Weights of a small contrastive audio-text model: log mel input.
Rows from block 2 of the text encoder, named by matrix and row number. Rows with one number belong to one neuron. Each number is 200 + 30 x the weight over its row's rms, rounded and kept within 0 to 999. All counts start at 0. After the name is the row's rms in percent of the matrix's.
# fc1: MLP up (text_encoder.blocks.2.mlp.fc1.weight, 256x128), inputs 0-63
# fc2: MLP down (text_encoder.blocks.2.mlp.fc2.weight, 128x256, transposed), outputs 0-63
fc1.44,080,194,187,207,203,165,200,213,179,183,195,186,164,211,217,161,210,201,225,208,206,234,180,233,184,201,170,199,179,191,224,218,202,206,236,147,215,208,188,208,155,190,229,169,212,208,241,213,163,171,145,205,194,226,241,236,207,234,220,193,196,146,226,204,252
fc1.45,102,209,229,145,188,196,190,153,167,155,214,197,210,242,234,180,236,210,210,193,172,200,248,173,235,158,108,154,231,226,212,183,204,231,215,190,242,183,272,171,180,146,200,228,186,220,175,189,200,237,186,195,226,172,185,255,218,241,196,211,206,192,149,144,250
fc1.46,068,190,168,174,189,134,173,212,216,188,208,145,181,214,215,193,218,193,219,252,198,221,179,168,211,219,221,167,190,162,201,251,205,205,250,223,147,210,195,242,203,202,204,182,173,219,195,236,214,205,175,218,182,195,198,239,171,211,238,134,224,199,204,150,205
fc1.47,068,241,173,177,178,158,214,202,193,168,243,165,146,188,182,238,204,202,220,207,163,164,235,210,155,148,185,284,185,148,243,194,245,154,195,228,218,255,223,159,195,190,203,241,197,167,171,146,186,205,194,252,177,190,200,216,208,197,231,174,229,196,168,225,263
fc1.48,077,203,189,149,181,192,217,210,272,223,187,251,190,245,196,163,193,152,186,159,205,212,226,250,174,156,168,208,199,194,151,195,183,190,198,192,176,199,238,194,219,181,172,230,254,210,219,193,219,245,217,207,160,176,182,248,180,219,214,208,136,207,101,175,248
fc1.49,072,227,258,189,143,132,160,177,246,153,196,217,165,151,227,247,184,206,205,160,188,211,222,199,202,208,196,210,208,172,224,209,206,169,235,253,158,167,187,203,239,217,195,168,199,184,165,214,171,302,218,191,184,220,167,263,191,185,241,191,158,208,210,224,202
fc1.50,054,181,218,183,123,204,200,194,181,207,160,138,200,163,185,208,200,214,181,190,169,180,211,152,180,210,177,192,186,207,199,170,245,215,233,247,240,187,214,189,155,187,206,247,186,178,180,201,269,200,232,202,218,179,121,188,236,181,224,165,245,207,231,143,233
fc1.51,111,246,190,209,187,211,244,202,194,250,149,229,245,217,193,203,218,196,225,162,241,175,202,134,186,183,135,199,183,175,223,217,230,155,205,268,169,200,192,175,182,196,205,205,181,149,220,195,197,224,204,156,176,208,227,218,207,192,197,165,195,231,157,215,236
fc1.52,107,155,204,192,143,189,185,236,179,181,145,186,191,214,223,225,218,220,191,191,164,225,211,196,179,173,204,184,222,158,144,177,247,221,190,216,221,167,214,163,178,194,201,196,164,240,199,251,175,200,224,256,200,169,168,170,175,193,252,224,238,165,205,165,251
fc1.53,091,248,199,180,189,222,205,232,231,228,177,168,184,176,182,211,192,189,213,200,208,199,261,202,128,174,152,220,180,210,205,163,170,167,234,202,197,192,237,193,160,146,167,241,224,236,188,187,168,239,182,186,204,249,171,181,186,176,171,186,214,223,192,158,288
fc1.54,068,214,233,153,173,209,231,195,251,237,178,190,182,248,235,257,228,194,182,188,201,153,145,209,239,203,187,205,205,218,197,183,184,192,190,172,198,207,164,200,166,245,141,174,196,223,202,146,192,295,219,182,163,155,186,243,205,173,212,177,156,222,195,199,216
fc2.44,077,236,170,182,205,172,238,232,217,216,173,177,238,216,158,194,176,174,113,182,160,228,232,217,183,181,272,174,204,151,218,206,151,202,225,173,204,175,210,205,174,186,175,241,237,206,174,225,225,158,179,234,236,164,189,225,171,222,223,196,207,249,236,229,183
fc2.45,113,205,210,204,219,209,185,226,213,208,225,300,212,225,222,235,206,180,175,186,239,208,213,177,189,259,239,223,216,233,217,229,160,193,235,203,242,211,236,204,199,214,218,200,209,129,194,205,168,191,199,175,166,254,223,207,218,212,183,191,222,180,198,219,237
fc2.46,059,235,219,184,235,164,121,195,142,178,219,276,195,256,229,170,183,267,189,215,265,187,243,241,189,219,203,218,255,192,185,203,236,248,170,209,222,185,198,193,224,236,197,145,193,171,223,236,153,220,196,201,203,189,223,243,157,172,222,182,173,207,263,213,220
fc2.47,056,207,251,163,217,206,179,221,245,180,216,243,198,216,189,198,190,138,208,203,169,189,172,168,198,175,181,174,213,163,220,184,165,192,203,195,200,205,186,223,255,185,238,192,246,230,187,194,235,184,231,170,196,227,223,229,184,215,196,214,223,196,185,131,215
fc2.48,079,169,269,159,210,208,177,215,235,256,256,178,209,218,159,176,164,210,221,195,240,195,220,181,175,193,150,154,202,161,232,220,186,203,187,173,214,229,133,240,216,191,213,207,186,129,159,173,188,229,221,183,225,232,195,202,186,260,227,186,206,191,233,173,186
fc2.49,075,226,273,156,205,235,158,258,179,195,183,213,164,208,248,201,201,205,218,206,223,194,177,216,228,182,184,213,186,182,207,174,216,180,244,193,194,201,185,174,192,192,194,228,203,230,212,200,170,208,194,219,184,135,203,242,244,233,232,225,179,232,185,207,202
fc2.50,055,248,173,206,239,214,257,199,230,197,247,247,191,186,198,192,218,168,226,213,236,142,209,190,197,238,181,191,212,165,166,184,225,242,175,186,217,194,222,226,186,204,266,185,184,241,168,206,154,190,173,249,187,177,218,209,142,230,143,177,153,164,166,235,214
fc2.51,107,218,232,230,218,179,218,201,249,140,132,203,258,152,207,159,222,233,256,196,227,155,205,208,197,201,240,198,186,205,182,193,216,170,176,187,166,253,225,239,215,189,174,225,196,200,242,251,227,192,197,223,201,237,200,201,182,190,203,190,164,237,243,233,189
fc2.52,109,180,239,182,200,276,224,193,156,195,194,170,168,224,190,186,172,179,229,192,187,181,169,152,206,167,196,199,198,145,208,192,194,211,185,215,221,193,166,249,219,211,158,174,199,220,257,204,228,201,213,223,193,188,229,277,228,194,214,177,183,209,174,228,145
fc2.53,082,224,167,210,202,210,191,228,213,208,188,200,249,221,213,162,209,171,237,212,163,248,200,172,181,226,268,139,222,242,190,155,263,182,203,180,213,208,172,160,180,150,230,200,222,236,167,200,286,135,204,114,186,222,178,172,185,156,192,184,219,204,169,232,154
fc2.54,072,228,256,158,212,217,253,204,231,213,190,177,224,212,189,230,197,192,226,214,141,145,201,186,218,175,165,229,227,194,202,201,148,257,209,206,166,247,238,214,169,233,195,260,181,137,176,152,239,264,231,256,200,202,170,225,251,207,187,199,203,213,234,197,194